python train.py --method="mae" --encoder_norm="rmsnorm" --encoder_activation="gelu" --encoder_mlp_ratio=3 --encoder_fused_qkv=false --encoder_width=192 --momentum=0.95 --warmup_steps=570
Rows from block 13 of the encoder, named by matrix and row number. Rows with one number belong to one neuron. Each number is 128 + 32 x the weight over its row's rms, rounded and kept within 0 to 255. All counts start at 0. Numbers have three digits each. After the name is the row's rms in percent of the matrix's.
# fc1: MLP up (encoder.blocks.13.mlp.fc1.weight, 576x192), inputs 128-191
# fc2: MLP down (encoder.blocks.13.mlp.fc2.weight, 192x576, transposed), outputs 128-191
fc1.173 095:015107131141174149119134168119134177136129102163120125145156061128097140138161063092164159088093129142115085119172117176141107138117084108140162107077142135091119100188136154108174134111167141
fc2.173 094:134120150152092066128118111202104126131116160121118110147099163120096153085124170144133188140146102100109092166058131104146127110117094175079168125158062095105144040097151115152111126101121171
fc1.174 089:157094099148161157146186109129084133135075069158152125112084127111149091134138148103151187098176172142134122097110106154148173133140101163091147138207077131180075062114088107127139166186127067
fc2.174 098:133114165115100133157116184130127161163103112177102104129151065122108185167126121130087066076131194136120134086064096109163104182130115172142098127114152128178054090161146162096137102116136175
fc1.175 090:063106135151128126139204153092176087145114206173136143102147131132163144128168163154129107150135193113130113081148107125149153177139133119125152122089147076159132097142139116141121103147120109
fc2.175 048:184147120144096127126104140153145128136195104140139118110121167113075218114107158091169146113137126163107198204112168177115070112127101163119132144159147157110117146107181135074123182145166094
fc1.176 120:132152152127075090127134131142131130118106198130157095117079125073142189172046149130127166101140043132217120139107107101108049132043050095126158167178178112109129098158169174183101115112130119
fc2.176 148:153160165113145155151134085163156121138093164166142163126111091124099133113125138127169195117133084122125138111143114155115137177033136087120095149139129084123173175121156134156193161089103104
fc1.177 074:110128196139134044117124171092149122158152112092128158129156114151139129160121074147089158148145123130121112119078111191147146120143085150184116083148091152102134111160158139147104141143135110
fc2.177 038:167098076110150149123084112097146140122154140172150116151098154105121138104085199125184133167178124154142177162158174152147114096146188081139097100142168125139077155089146120135184160094097103
fc1.178 087:125143123171101209143161114173143129137123138135121123143118151144125091175197183114118132097098102092134139173131114132144150115136175119157106130132075128166156108127122131098107138081153100
fc2.178 131:100116131099135020123099153095105121113117129088168118094141101123127135090076065136127100149148143157123131104100123112132115158126061136091159107132182121073111157145153156145164109180092165
fc1.179 125:137133132121112155125132118132156194113137112159139134144113101170152111146062101111158170129095145117126082131210173191124141155131147117121182091106135139140176191084096150150096172119171171
fc2.179 090:130125120120142100128128127132129058123124116096116126144126148111095158133165145130105099114167098162105170163074129044145101101124104134120088172148144154113086065157160102124124095121072089
fc1.180 085:149113114161117118171146118168118088156133079201217132117114163145118158188104124118150112128091084079092160096123092103096135185102122111135097060144139133149162126138128078098155178131159109
fc2.180 110:112146156095122149073130132101125170092132160057032110119145095105115105073144123144113133118140167178175097146149153137182117080148104161107165215124124119114119119141129182159107080117090169
fc1.181 088:112091120088123100147118110143105192136133157128147127131070119087125072147069106124071147130151095154103102131159119121129136157134110116131108112115100114113189108123134168111108161110158136
fc2.181 118:138165137189130152106143142111140101116128101123105150120178138177136161092172142118167112113082151107137160144114132106096138108117131133115149139134135155143090155139134094159154096145099123
fc1.182 092:183186161072112143114176163141088105142111129159161126123121112130104101148164125094136184154095110137187107022138116086149164105161179113093118128106133124133124182137092098127116135155129106
fc2.182 049:103121117169136114155086114108204150172129152101129140164087150100184218112126143139128125122129105125090154200154162178119144148098119114100127116124096173127079088098153120104119113103113158
fc1.183 067:098135104168108167136124132175161150164104169152154166145100066125103137127099129141057093128123200145119145082121129168156097144121135134102130159116142167144144065125096125060130082183120003
fc2.183 037:210036117092124122176098091042201082174100165183104106088156154144150151132118114163150155139137143135141100159087121153135073121126151122128146133127113145103111116171179120133122120145140087
fc1.184 100:093175126155175151184096142171152151126094162129204160092142099100153109106124104203130085108160161167112144081113164129061132154127134146085130112131108086206133147077138086138162153156157088
fc2.184 051:190105130095095111146098066083153061132190105175096097134163162166119120109141145093173166145155086091141163174156149125163116107151139083112183159132145155042124120173144164126086134105110133
fc1.185 077:146052130124162093103119114064072159108111141084153140076066122151141146173155207102107121175155144152153107157112133145124172117100125151131093133149046102122118161088138127098105158132102065
fc2.185 042:174161143091085142172085185137210104148175111162082136175156113166136152077174129139161158132178125145155121144210144113154128148124145112092102134151147103091136123150151095153128122137121138
fc1.186 111:164146107080110125162128098148112125131092141103083122176069121093118148098108176111081219107157136133159089139108152163134130155076158148137169085113108114079070120174129127111088104112108117
fc2.186 084:124118135189138161122103131111156130140164105148175153118201145222156134139190079144167087162114087162107156120184131154123163114161137098091094183131135153130182120084122114146176158167130119
fc1.187 122:140114153124120138143134153142155090127116128128108119136109153122091159100086130126115171103065154152077115127133104181109210121104144134220136162146144122167138116125103127160157162130128133
fc2.187 141:121122103119133118113129110136101134116128129125177115128140098110139113142155108136153091147190108113163151152140165111139041126163127105022120120143105149091109110119142123077088102125127091
fc1.188 108:170153133118133137114118128100112090086136117138081099186163139093148117133148131120111144154089170113203105104127192157078137104143132098101109151105091125133075176127133101129146173090147156
fc2.188 066:108115099143131118122122139125154113164166136133160207054097130144149153117124144150148151168185098137111171164140112116161113124118144131149101084128176139123218047145113129138072133166103093
fc1.189 071:172095110122184122154133086074087105186157100159093122114137133156076149177122156156163089124151082151182142148117061115180109070159109052152090121109124124061166132105107111159156138090111113
fc2.189 036:226058110114160164142095117097168106152154144159136157114135179096122177129147146132163151162146109163172113161127165144126145131104134141139121131120145161114137085156139030190125126095131111
fc1.190 121:149165157123095139088134136161152090145119116138135107184157148160087164088133075122153145112132162153131069099139107107119148122149105106097190121166112121134137111169121112176137144112155107
fc2.190 123:124092100113157113186090116083101147094166144110129156089107109105177098154130180148117138160110089117124207170134143160107125131113155133180042126082128143123128152086148117076104130126120144
fc1.191 093:147153092118161150116131118122129202172106167132187113099077136139096131120132123162159172125176105116167108189123144125126102101115137123070143134114109100176101158116134098164115137155197108
fc2.191 052:172102156139106108151077163131154069092133111148072142180149126113165128125148127122128132158116115156102135068165159151131162156137167109164122100156112165054099117127152110128115143103047149
fc1.192 143:090121152144175168124131151129163167125138121173142121113105159143093153141156117102132163148114101130066139152126065155094151121123180121148054175097169158114103104072123104147173133132166161
fc2.192 117:173121097104087082132101116128104081136106156104128107162140093127160099105123146142148119101162136125161117119115209116157102141142097129106197099156105118121170148199126140086071113115091099
fc1.193 078:100139054111098070161155071154161140114115095188149099155128162191179147155139108174104119126120138114142153156084070146126111144113110183112103097137097094162152147176168188095166173144084086
fc2.193 133:133121167127157200096108192142108148134153131086109147069126114047066092101099140112115116134140143138119111101150143093106159091153141110145126134149152159087130102094069112186081089131169158
fc1.194 085:129144105134064061106219106152061111172108102106113094128151135130114123114116094112106128105134107132077164074052132078111092128123077127118094104126092150165131189133132134105179091135129131
fc2.194 144:110108142144179250144076147129151167087141152127118158111102134115146134133141177133137114153087147122184105151181106149154142112118186152135140139124140072088128086107097129164105122130118164
fc1.195 072:095134046078102108124100099140128090101127126148145153093137129057164072111119150165148117139096157117108138160119142095083090112108116117149049107124139081150138132113127216111162120203127089
fc2.195 037:199122113120111096142110082122179117141155136208123163142113153098100108127140203132147145169157144151150164191097135106127123133127101078085144094150102121102084156129184119117142112093159096
fc1.196 124:144163112140138115145123117134111149162086131105203183165092186157127117108122191157184070141098121133179096162118169117123119141091111154150130179130149124170126163095102157120114172146156122
fc2.196 139:147117169137138140116149135147160098092168113150051078094151063097118139136114075107091145093157151119084157099148105138139142143152148092105133089122108148091132096181188106166156089093100134
fc1.197 094:144116073108152090121070106167128170093136155147156074115134168092154109141103115118132141150108119138099149211135140111094098174060050123093101156129160081148169136085137154133215127126138111
fc2.197 131:125146173169109157139177159096139121191129108118115160138104068186110117105114136110118123097148134094154100057128106153128174079187190136159168093140089182094092130169115122160049112149096155
fc1.198 128:158067084162146149090145116106118157154153140124155129155146153082133157122177075124151203115099161192134070119169166193160147155141156113165090155099168145161109131102159120142150245133156165
fc2.198 099:144168186082115110162092158137139074100092116123105127109116103172143102114127182125139118152164130062113195185116119084092097099119091117072149107171113131068105124166120109148094076118109092
fc1.199 072:082168087086113075138145091153145100112149063122195171111155145134117131129114124134166164116160090140130142088080127117099173105158133106130108105112144040129160107110129151113145103137077081
fc2.199 122:119102190184133158124133145118123166137095168134058083145094090126146137145157144115062072134122151109123108156153090121172073141095105171119140137167134174097131124151141110147106123132153173
fc1.200 089:158135167180146124127101050156170157151101190082105162181180127169081101066134108178130169095194130098106130122145116135175172097168112152113140098126127091130134163179123142138088108165163131
fc2.200 065:157113024118103145113158168096151093121123079163156101103052127083125128145149194139148098101160127142133184153163137099101130152143123115109133139136108154095132088120194145067141180109131115
fc1.201 122:120115057141166133167191110116077106170167098117097243148073194123126128116149103173177141151121111115153144148128143095113113159162174158114153115164095100153112198171132129122172144124106162
fc2.201 104:126144207128107135118078150140161206084092148141153014108157069138117111135118155095083136128142147145128113104129111145159152105119122091150110125096124163091106081085140107147054113138151116
fc1.202 098:064143125175171166120122168085106176135114133134164142169166072115108198138119151108108096098119128119100162157172087135110112118085110119139141137115133141028087100123151116190079095134131129
fc2.202 088:122127095116074042106098100192093159116189107102029110101100175150120127098137140107129128142150132056146070144049084120129149125187180115120147081137107134141098137118139129096138102144118157
fc1.203 094:176147116142125184131093083133113148174072116055094111182135153091100129072166127164142151121142056166120148149150142105175100122167126141164124170166135089098102152099188098097100159133093112
fc2.203 132:085103105100120070128189161145126110067177121164147153062139128155162134193097121057105100106122172099136117129110094163093149158099121099095121066099092181150162095165066158160176109120130145
fc1.204 098:082147152142103153109130126142185119101123129124181125119157168167127135109201109150098184111120088158109129128135124085163152126157134107125111131124115163094071112134134153133098153123188168
fc2.204 121:141098122121148119166116145128102124147121131111094136120099090086123089151081151117150097114123158101138134145124130156093101120110145136106116128116138092133215171133104118122159092143080096
fc1.205 120:104112211133145130147091114128181128185076170113151107121116159141131142096121104086146131137046116168096153134165109127103110201127122141072146171137111177105120168163117169124118201129126104
fc2.205 103:143143049120110130124170147125094114066162096138126154141114083125122109170132137164106117100226132108160136161122154145173167049112128130165119110138143078135141090095159088118125084126119116
fc1.206 081:069135172101184135096125176101106117126139112169120101084170101109142125173125100091147173215138104120105110167145057136093118115155154131158094168168046177140130172116160123140130118168077169
fc2.206 045:150128130118134153161049151118210098134111155156117180117169138163178126124131152148150155137168119153153161176140197161163127126182101131142094138125133146055116132147135086072147195096096070
fc1.207 074:095137084117060123173154148115112116092135121128114100127118092118106115118153161081101149109092169108128178157126075128101137108126133189128153064157083168158177108175120171117156073141159076
fc2.207 128:140095158135196137093100112126119158179146113104154161110167156139158131164090081198139082133135115129122079078110154083157121141107096100157098154080150043119088159085141122149084145147086165
fc1.208 091:139121113137160103116146119180147100104105160160125128135146128150120116121131069143106115038139122110056110113052163073158146137120115147126163137119132164121067076088094124113192135111149142
fc2.208 123:132125129116117155118133146106125149147156102089120132068126110107126159120111170108152130209134122173190169145187081143110108108127152091148084120136116079136178170175166132154087131180129132
fc1.209 092:123149156120149155082140117099073077113102188155162171162134118098122110150123137166139106170062113139105164148136118062139095188114174125140166157156132116171127100094084067156104133115139105
fc2.209 055:139173164119161130118122135081169061106116199167165120154110125125129091077122107163185173153091106156115133122164133127131075177152199101114143173118174174176095120120121079159058166120100093
fc1.210 080:137213138140225139098132110163091151129065043137118162094133065144122144122137144137103166125072067128121099154155114091108170098117169103115119065118105117171184151131138183121179101105112097
fc2.210 093:115175160145135085150170108201072156111079096143162098133110097130172090148108117081112086095112172120088100182101111113128107131167056110112097148146108116076169162104066163057206138115125140
fc1.211 114:118170150138136102111070112106083113140133160106047115122128133145135138110118106138132098149167103096152062135153093196148126081059140150110152173139182085075097152140120106143119120134099099
fc2.211 082:159075090134123151157158133138142141131092098182217121127150141114132132141168152163156150110130146155112186146074146110142123167199120120120091113123063188149129097107123141118137168104144164
fc1.212 066:210116099129117121155088151174191113071105156147124126118155151144139129138142111138123184142150144135124167024166157120090191088128064147112141118087139117091113105170101095113066169205147100
fc2.212 072:150138140110095164123101184145160156143186115123121142059152078107128148070113075128076174099111166167072146112096167109101139106179089163135158156103078127191099127132121168100094101086145152
fc1.213 117:118126148119130134071063194155130221118133136178074125080176127132096151133130115097074117089156143135180080113149101126138115114151137128147103123090159155136113158127144100111154178111112138
fc2.213 167:087094084177113072170170095124103058101136121107202150153076127099167126112147163171126109170092113104122145141087158109101108122098097162125105127171077049104122112102104182157122094131116115
fc1.214 088:149139149122092085042121147135159115116176108127091105120066122133134097119164142168146131100204162122209121194127123125139138133160075121130099050116117155134170137168115150146088156165105112
fc2.214 123:112139101126167139187107121131092164139078139141184143137178153120117162152111120043126108155084083138060138084100133123098128127101151114143163218126126085118090138079135124120195127117155147
fc1.215 115:058131116119129111124166091159113110169107112150125092159177159124109109149188062084117108123116117142145131116138188114167144115157079131123107163161136086170161108154076143135142126177175142
fc2.215 128:188130150121117148146112163096123105093154136119106166096089090133125169104080173157136144142137127104119123136093067110081123116099174117138152098090119168099103141101179120125115133077076122
fc1.216 108:149158129143147113135100140129127155166118122057159165132105127096114142117125109109150129099145102159134118103138158112155097121133120132093184151137171135132077122084172069161108141138165141
fc2.216 065:168097073123136119110109136102166109071125136201121107149129133179104110128157169144138143195183175118130129150134140150111125123143155105158106107095131124114172194200117131112149155165122107
fc1.217 092:087129115108083117133079126116079097091208131136100102135101095120128123145126123121113141078137130106104157165145099111179105147122177144119119110122198138148156100143165222198146040118101111
fc2.217 144:155147141160166140100160124152122175168052105067161129129134173152122122106134126130124098168118155141155104101107137162066174110131070133144125105142050116110085168104085079031144207158160147
fc1.218 108:104134145125171085140089173138139123164152121132073157159048109149134109154158129160077182144110136144178087081105089186081147131141130148124094121095151144171151106098091110133092156138053090
fc2.218 068:150142104117106130132148101108151139104091119133184115120209108127123135078128126111163102120166104108097172181168190095177145130111137101090134120177115143100120130146130102116111108117174118
fc1.219 089:176128138154130139127189109117045145161099146086129147166127163117166141160168162122084107120131185143088139156158101083140131077102124084138026187173105113099133141117115132129126145078130133
fc2.219 141:091118134115116111135063155119172132096186111139122109072143077136080131091076073157164152124113122094153137119119161163112125173168111146137217045084117136163141145125166133119140087158138134
fc1.220 107:173131096096147069123151127142076090151144150123180089076098141134077089092103131166131134179139159138060127146087206096144080165187144163089131092163087138142112128108184134117098062129128089
fc2.220 116:092129161148139141165111110134139175109142094104119152180159078078121167090200086076143133048181123137163121110180102180128163084182124142133122203112113123114166157148108095148114123157106165
fc1.221 085:117109112200100169153119093141134062146122068140161146122151083101175142152135093183154165095106114129074101084097122146123155108113105167132101101091113070138160131053146143172155125098139077
fc2.221 065:156158115066176092099117160114126136125080131088074093121114173144132136136132070103148063074153117119147144149141111123181124129195079093129126131130143130119131218121133108140136144168136210
fc1.222 125:121082095099098183141178146146127113092132120183170102135140073106183085122147125165138168105148185179115128097090096140192139182135129114100111121130086116203154095155116174178157182118118102
fc2.222 149:147182173165154085157100107116091103098110140077099166115140207185135152139102164158073134149084118171091138175156127129103129074121164179135162142137112171111124138124129114062116084136156157
fc1.223 104:112134141193178155146126162128141198182101112059145157076120106203123139088139138116122180151156116132167139101171150152141148084160125154110107153111089167094132122116108095106146138119181108
fc2.223 068:177106104079115095116162103146133058085152160212130119214158165079122084174121121138125136111119111150098099161133159122145088195105153109160115146128179120125114144181162102155112168120107154
fc1.224 074:130046095144139163129118119145121086099097109151132164119171092128157159143135111188103065132154130099134072120143162147126174158127098136111108192087168124137111154168109167143113141170145125
fc2.224 033:221150167092131149212125153144153083096164135124125122168192107128154150104159138131125143112187103161150132171158132146139126094130163087148144128164123135078088089100099042148101173138095102
fc1.225 088:109065161092077124125148143117180125070097130143076163074158185130159115092154122134134164118118073087123168199167104135132131178112081165221081115154109054148128120129111162115101086096125172
fc2.225 070:147143111171129162143106128118128157148165095083126079171146082127130126175104133121076101143123216117132063084101168119052122112166135146081176150118064188129117157166119131125122092096096099
fc1.226 116:165097160108164140109105145124180095115122128137126102062110112131105116146047128109141159184131117103136115126133116150125143085077181182129148145108167145141096113159135136166036064139161195
fc2.226 084:123132064147126101161151114104124157166151137152144158192135157141151119122195125100127113073158127171123141132130158129128117174178081069107097110140124149132138133070098085091241210139105073
fc1.227 121:178139051107130132184164118133161187131112148077145136172131137147116162113124130149167186133142117120175146122097126155064152134166137149157119173088091168087107186096143106103103170110165138
fc2.227 111:120122211166107127058089139126113069129149100185103129088114127110143099118136148113105091121124131142106114153163134113192115126090115100109132057183169076145158064189123141164162105150106130
fc1.228 081:150110119104163182104186107148111076104154132100146180087171153156133113158101143157102108096111127145118179095111165051097129091096074154148112106140153111106153143131109141105124122117161158
fc2.228 128:089127140146113057141074155128124198142089115136123086152063111082109149102139109094126150163131169095122096164140111189155143162147179127107135118138097143124079149099163146147180124161129120
fc1.229 113:088111059094141141157138107169151126129147081129105168147130148194104167138155140110119114117147107159159137149141148149117109113131125164189124104116168104187080099112154138121183111126158150
fc2.229 136:177128210131107107097129147079120148126132172157112093103127112062156099112112116148127143146111149108086096112103118128133159159131138108085127128138113154096179157146111123149049143128103110
fc1.230 132:149179155155104157142179114159127120126137105135155141110108181179165065134099096132094172125137151090052105162163088114119172127123154100160170125171120175144162135128101108147102136141105114
fc2.230 119:124078094134167108107075154062133118155108136102093105147162097077086177152164155124158095124129081169205105107099154124155074088114096149088123120106116064120115116106146132116144127116137140
fc1.231 071:072106171089105116099144116140152151063141131150132114109119116123136182120120081122120159137114142121100191153124137096110093121134135079137077141149109154152080105135141073104099103121067149
fc2.231 040:171113118057148121160083157079195142134146138166113117148113134123115114121184108129108186130164133180160125161139094138123160168175162109142140116094107135121106120112161088146126139147105163
fc1.232 089:089114110144133128143141123151088172113157096102132116066111116140158181162138107153092157196123080101147179155071083108107117127111134194145121061124116108147127175123135139144137154128077091
fc2.232 171:142163155110130158108108135133135086120117147136141132180137148100089053104108124116146092049108184138112076098188163116153129126138113105112117184141143145106156109116123131096155068128150157
fc1.233 078:188104078149125122116110089158123119122109108076131160052144130130170138140078135133108080097155171131074154126110087083126051159102094138159114102169087061143105102152126166146158151102102103
fc2.233 118:078167166121139120137155155110119169123157146142112096167120136120083115124140138127125160134075111163197118121151132143138213092147156138113148115082166183110157147095138123100123083168171199
fc1.234 082:052131117105105100157137115156142124071203092107116142083106145108108118132160165138100142102155132098099130120138106101127119136121068193123135132145128090128164135127116180148169211106127157
fc2.234 144:149147123172138178083137108130110125133030161112145104150168131165134128128115102112136088139095097127124142146107144099120139134142156073112126113126110131114111115127162110110094092167124148
fc1.235 082:116116066070099148154076163141087159084133103061144151079100150107144106202174109161135112068138181101155124102097151110113148142100073129171106157123128129151155111158133143106159172097082072
fc2.235 131:129156171169138095089219087128128106155149121160107098193148122157110153053077169118111130179116096148097134159134100136111112114142168158069145076160132089097081164084125144128096076170154176
fc1.236 128:130104056136145114110109191153166074077128153175108121079137188069120130092125126113168087139164107130150132203103107091116108183086127079087102124131158105095121085126145144145109055107134152
fc2.236 121:114158205124096156152139074096103191181136107094150112190131084188126124145137127131104149126078126103136113066124136158126152071170123173158172112134094145139132159115114120072151186165140130
fc1.237 086:137163072145110113083169125124141102081122108075086135100114132115156103115203171182134067102093165127147118098134135048142128120138136096174164060144081122134162103103206195151150128080074130
fc2.237 141:102092178123137133184104124139091181147121146165197144139154127144080149158089101068109155135155095126108144140108100186093133153107105157083092198126157136112086144122043077112133114171198134
fc1.238 074:167127061151140082199143110178088129121154085114124124173137118114152138121119102119144145104120111067097138143196146098120054128114129126163127070131135092136146085110124123139079132138059096
fc2.238 127:076126177104109172054145147093138151109105177127132137059111151138125098142137154123083116139112154178138082148081100131142212101143103118127097163111111174107147172144113142086231133127184170
fc1.239 081:162115135158116121133153155097132149147196180166112088147118155101164117104164163104107143145104144127130165178147117092104145101086082141110119122134149082134124162153164073109199131123097126
fc2.239 133:112143101100133134117108105140121161115077087098132167102131122176100124150078088144126130092136109143124113086089123144119110177168154127147146129106093148123127106089087208146049135145186182
fc1.240 117:122132113168149055159158107109085095154169136116139108199158153112154137116108120146183161132104128112144120161109216176139125126085122138149088144084135105061134142106106134156101107156134134
fc2.240 100:153117124088110211091091141151156144117064081144113160083099109139110139131155132106094123129175109157132123097141060107128140143176111123107186140192142145173129097147152115112149152098093127
fc1.241 082:102116186137124152072089117139163107128120123148089175085132160166094085189204109116111137117169139113128123116144138082159136168192103129150138123138073087137148124065131182102137153136124066
fc2.241 146:138139061093130108163197134114092145093158120127148091141128090094191185071051150143122095145102123133121147124102102151075131128066138141104106135098179153124100129172123073166110093131129165
fc1.242 106:139197084124143118143175150147118111142097081100197100134114138056137157125103155100087059108155179149089164111181180106111144165113138155120159080130097130119135137172128149134165195095167120
fc2.242 071:110052150117129123106092122099155141111162145132090122139122122217143102128130132149131184153125067109171123131082118154134123098145148113115113186109150147109112146084114100126102099182101173
fc1.243 077:109112101117100155121127112146152084103115111097144161128163140126103100136179053147124107117096158051145132138160140125094134128123085152120107104126107105141106116130171167112155107150137112
fc2.243 135:129132150141133074141149140106099176111161134138095103107085088131179159125088172130127133140119135178112132099097108101194130136126134120167137140113156119125167142101078130124103138109099131
fc1.244 102:098132150131115150136078133133156124119132008072147112111118148163136160099074151093071190106111117138125202130145127091135135177157126169131070148114139083118131115091183171091108149195130145
fc2.244 073:161159069110156117080167137133132148144106192171110146143130144108112125111177077191166108158155157134123091121085157153104139104127139134128152127157132211120125113131110067135152084094152110
fc1.245 093:153172152099125122184130097099206094110144155185102162118186132100117124133099142143124090088093154075093066108063103135099140177095115119172158154079121120099140107125072115169135102093130160
fc2.245 045:120102091138147159108106144136137159088134113116196109134063122173132178095158134137135137160200119159175155170195163125167117147189130121109092080157144115129092121160142148120160171148137113
fc1.246 073:104114106086186128108151072123133122119165135075149125130078113144133093070182135109128151120093113096113144148158048112133106117134080177129153074116130108111158158130118170106097066150176154
fc2.246 040:155129112181124111147140145063161093160106107159109121131117148137137165141101128142138154133195163200160124138163166159148123149091180116115121151110143200066113123120106089162176074140146109
fc1.247 094:222133141199080176111157183162192131144112092112105087162134101167166096117149113077095123145173142116182102143121108182169188097163105162133106133114124123160123147130115109167149143165155160
fc2.247 052:111147120054195081095061061110108122139148180175080144134115142084103144110121124203099151111114122151085176119114174095148092151158164073114153139137109157079144140139166150108128105142124087
fc1.248 070:176138143070111113111135129193150145084153085107161113066150066114167130161124129154095125146131169106158157182137150060121150105118095171209084048156078115110151168167143156175127122160090122
fc2.248 131:081155117194129136117109124069087116137105146121110149167089169128093115090121110113139137072116100117108082089106101164142138140133150142062132200107149128162146098108101116070173126092168150
fc1.249 129:090112085115116139116128099143126136086107132060148138180097120097137106125189135157123077125129135104117171098060075182136092141098146104095111058102117067093107125179135179139120146158120219
fc2.249 091:181134164152157147144118163134140119187182122153105141102147168152097147118056111120115172141134140173131097150189155100135182104182140141153179205172129194173141132087111077111149132098152067
fc1.250 133:204137161134163175165163170121161195161176158137108124085114154149137130127131081123110162121183169150097101111144112186115178126106125115123105144129139199110095135148108052160091147109144167
fc2.250 124:095117081128120077093086116118134058091091107139168138171134111100123127123127177146168125108096083110159168158124165103153065144152119115120138104102128070123163104118134192089160134128110071
fc1.251 111:125096120095146141124119155117162128185125165182165105112141147153137115135108187072150131109090115143134136092081065176109092160106101165124196154107123112105135094144085147154082139101168127
fc2.251 108:116162138161115130128125100116121126070115100096104134155103130117117143102159100186099134168133136126138125134162183059153163083132143106139036107131142152121131149111180094092165106138090130
fc1.252 124:092119093084127160111145094137144091151096195107080074165057140110088136157133146150152143145176127152170109121147065131080130098097166141072122090162100040154119130132166183159070132179049116
fc2.252 092:155140158166128107155118136122126153105165108136205194120190112138163110098138080081112133111132110110101144128108169116129128114180093094161136160081135208092116153125093042092224146089215098
fc1.253 123:108116144156116111089081149122109122137121108166126107106112157079153110088171131108151125092144172157189083134114138160151093058159139120134115103131150120113179142217117101134114136164120095
fc2.253 095:174132133109169162184158116150161145138156156124147139149129091175091146170096134146100140152127089117073161093139095114112148184078135131133163144117119136147071142032151147144106136096150165
fc1.254 080:121205159136099131172168099171115176145093115170186118121133157086129100106147075141100062131122153184187110078100120098161115143133145135149079133121131159150111098095133110161155167095135083
fc2.254 052:197161127108156101131090122106098154028162148124144178160110151122115134159138137198155176209161137126149156083147100168160094138133171171067068131134155135154173100163149142095094110143133152
fc1.255 082:158161148128100122142108126154091043122152144191096124176127126119108192133167102198156126133104098123159182190091143121138107146123158197107079128108161090140139074106120153122081172157172090
fc2.255 055:133138120130175114135112134100166189136119118109111112141117113169167130071135135107131150157167106102085130111171108145112131116165175103181157154190083210102075184190170077133151142160072117
fc1.256 092:109129160123120164116130126108141150116099082140060146142128160148169142098181055210092114094090133150036139090062129101162176173146218167112081092081181040134134115114094063092123172152130109
fc2.256 067:153177167100104170149100105132118072149059122134154095141140139166207130153133130043131120094120103205172160133190124137134150161120090085100143102138142162140092140151178159143109130111166190
fc1.257 095:188122135111151072089127157077121135124096117182150167126079208096156103090170154207134150161114151191139124180158129072134144186056096131136099135105148123147175124121126113129117159121089068
fc2.257 052:115136133105129140163160134143146120096118100121075081123164101201081134144125122079157150117135097094136153128101123170126103087226198100134200140185094182115111161130157145124157133123166134
fc1.258 119:096122216192129146097144097130104152106119148149131103143113140109119078113090119154115165153104126149121132119134139161149131134137198135120148106179108177117117097127130152090084171134096154
fc2.258 104:161131041069131095160111161116156093143134098090143167112144117139122174158179129115136116076180123090145125169151127115090108123122073088113117145094148090137128148119152102158181119101146057
fc1.259 135:152121077113120162158173134091103153177179077135128161094148153123110131118115162100189111122134091155158155088119147160129133228128090188091152149108158140120176142142132177156116087132157129
fc2.259 114:113153186115117098093095130166138115078066176135106105156100136139150142113152111160074163140116140094120096171143098111121133012136176070184124073144094122133077109129137109097125138120086146
fc1.260 112:057139055155157108200138086096170095117075106145147129173177108117133100135124108107079166074155139116061146133096131121122132136158128161160177104099072165196130142145096105104170112143132079
fc2.260 083:200133198111121144070129154149109150130167132107124151101100141156120170092106116147168142191117117176183105130144124158117089110100153113097112164156187078070118107122162154174053117095118164
fc1.261 132:149098144126122155056090123097141106112114130121164093151140122134176118141098152100152101109123107158150111092181146187106101145065145121138080173105102141115089101128149136161152110114106159
fc2.261 174:111136127112127102178124108148123146150124130137100157128111128120110126103168118147126156138127151099095149191090137086138168094190090123113169097165140111109153150135096124066108148122143092
fc1.262 082:135135141136121118148080151176184173100135114102157132099180101107116115167105099096151086143136176148107206045146138098122114102143170172101166138141141126184162120077129074141109134069189121
fc2.262 048:189123067131150142117078106071127140154105130168091111115059157132152118089165145166114174128130135148144105184111164174167113169148113084134078094117122177069089134159164160145197151160116161
fc1.263 080:101131098136145103108161106203148091156151116118079099179160133142120139134104132110158091191045123129103155182102140083072129156114094097144045156153166124136108146168146196078161126186079146
fc2.263 133:142126134140106130156093155050105167088133130111167152092112106130139133135118098155093173049173162130135096060154107173174128117142131175128192101103092123123163101112107075163109127088142118
fc1.264 122:192129058149128124169149150140104117097097047159177085112169126111168129107132133100112087100114089155140153142115142116159121120159097125128120112117152134178108117112097120072150085138176115
fc2.264 091:100130201085126116102143086103163136140096176143101165155112129161112175137175146149128145157145156140096104110150125143109107148081155138105144164150121114101129162151151120200109132133060144
fc1.265 122:143123115128120119104152125114086133141081129113095138181117162007122126164079130107093137128163156128160175095171095165168127142078151105112098139110138162109123137168127108143065163111121137
fc2.265 086:138129144116146147156067139138167147134162105147143138116106130255119125097166116147160137126122110128140091154123168144089163100181100151141188118172136103132137128116107127097164120158162116
fc1.266 085:132151177121128133118133150160148139130081174090097094149128069117169131077131116094091113106117140084093122130172178155132164105145169119060182096116163153117193161147095172124081184134143150
fc2.266 038:176095102196158137130103145113138069147177157118140174146145102162106129124154119178113174172118111143165130128110059142109143099144123116120118131145121120143106056108184116084159115139125148
fc1.267 083:102126049159158103140155123099112105147091110153124118178141177205183113179126145112094098131153111112096102144136136088149151119139168166138106140096124123130207095186132145158120186125107060
fc2.267 050:172091145064149135137126127131183071100176124137141153077133138082125155074151133138155180149128158165117176100154158143123087169133143068146170168135146138098055169081154098132106126159137176
fc1.268 087:153142080088101146139191122176133092128070133164083154159093214143096117116135203165086122111131107127085145061125120129149122151127038104129186163111183104136124150138107124067113163165140118
fc2.268 052:151155139145145121123077157108148126145172139159155104107163115131170168079135141143128146127120130144171138140114178144134125110177194126155084148089077177129107083145104100151126137114177103
fc1.269 096:188104162147094168246156080130090117102139126147101130122120079138215122097147164202082156118107170121142122141131186141111139133124134113117138100101107142129067158185076144144062138123094102
fc2.269 058:104118096114177107035058140096166114139106070151186138087122166097100100153112138071147126126197098189171150157163057155152115102147140112120172184119157149147150092083138114141188149130129160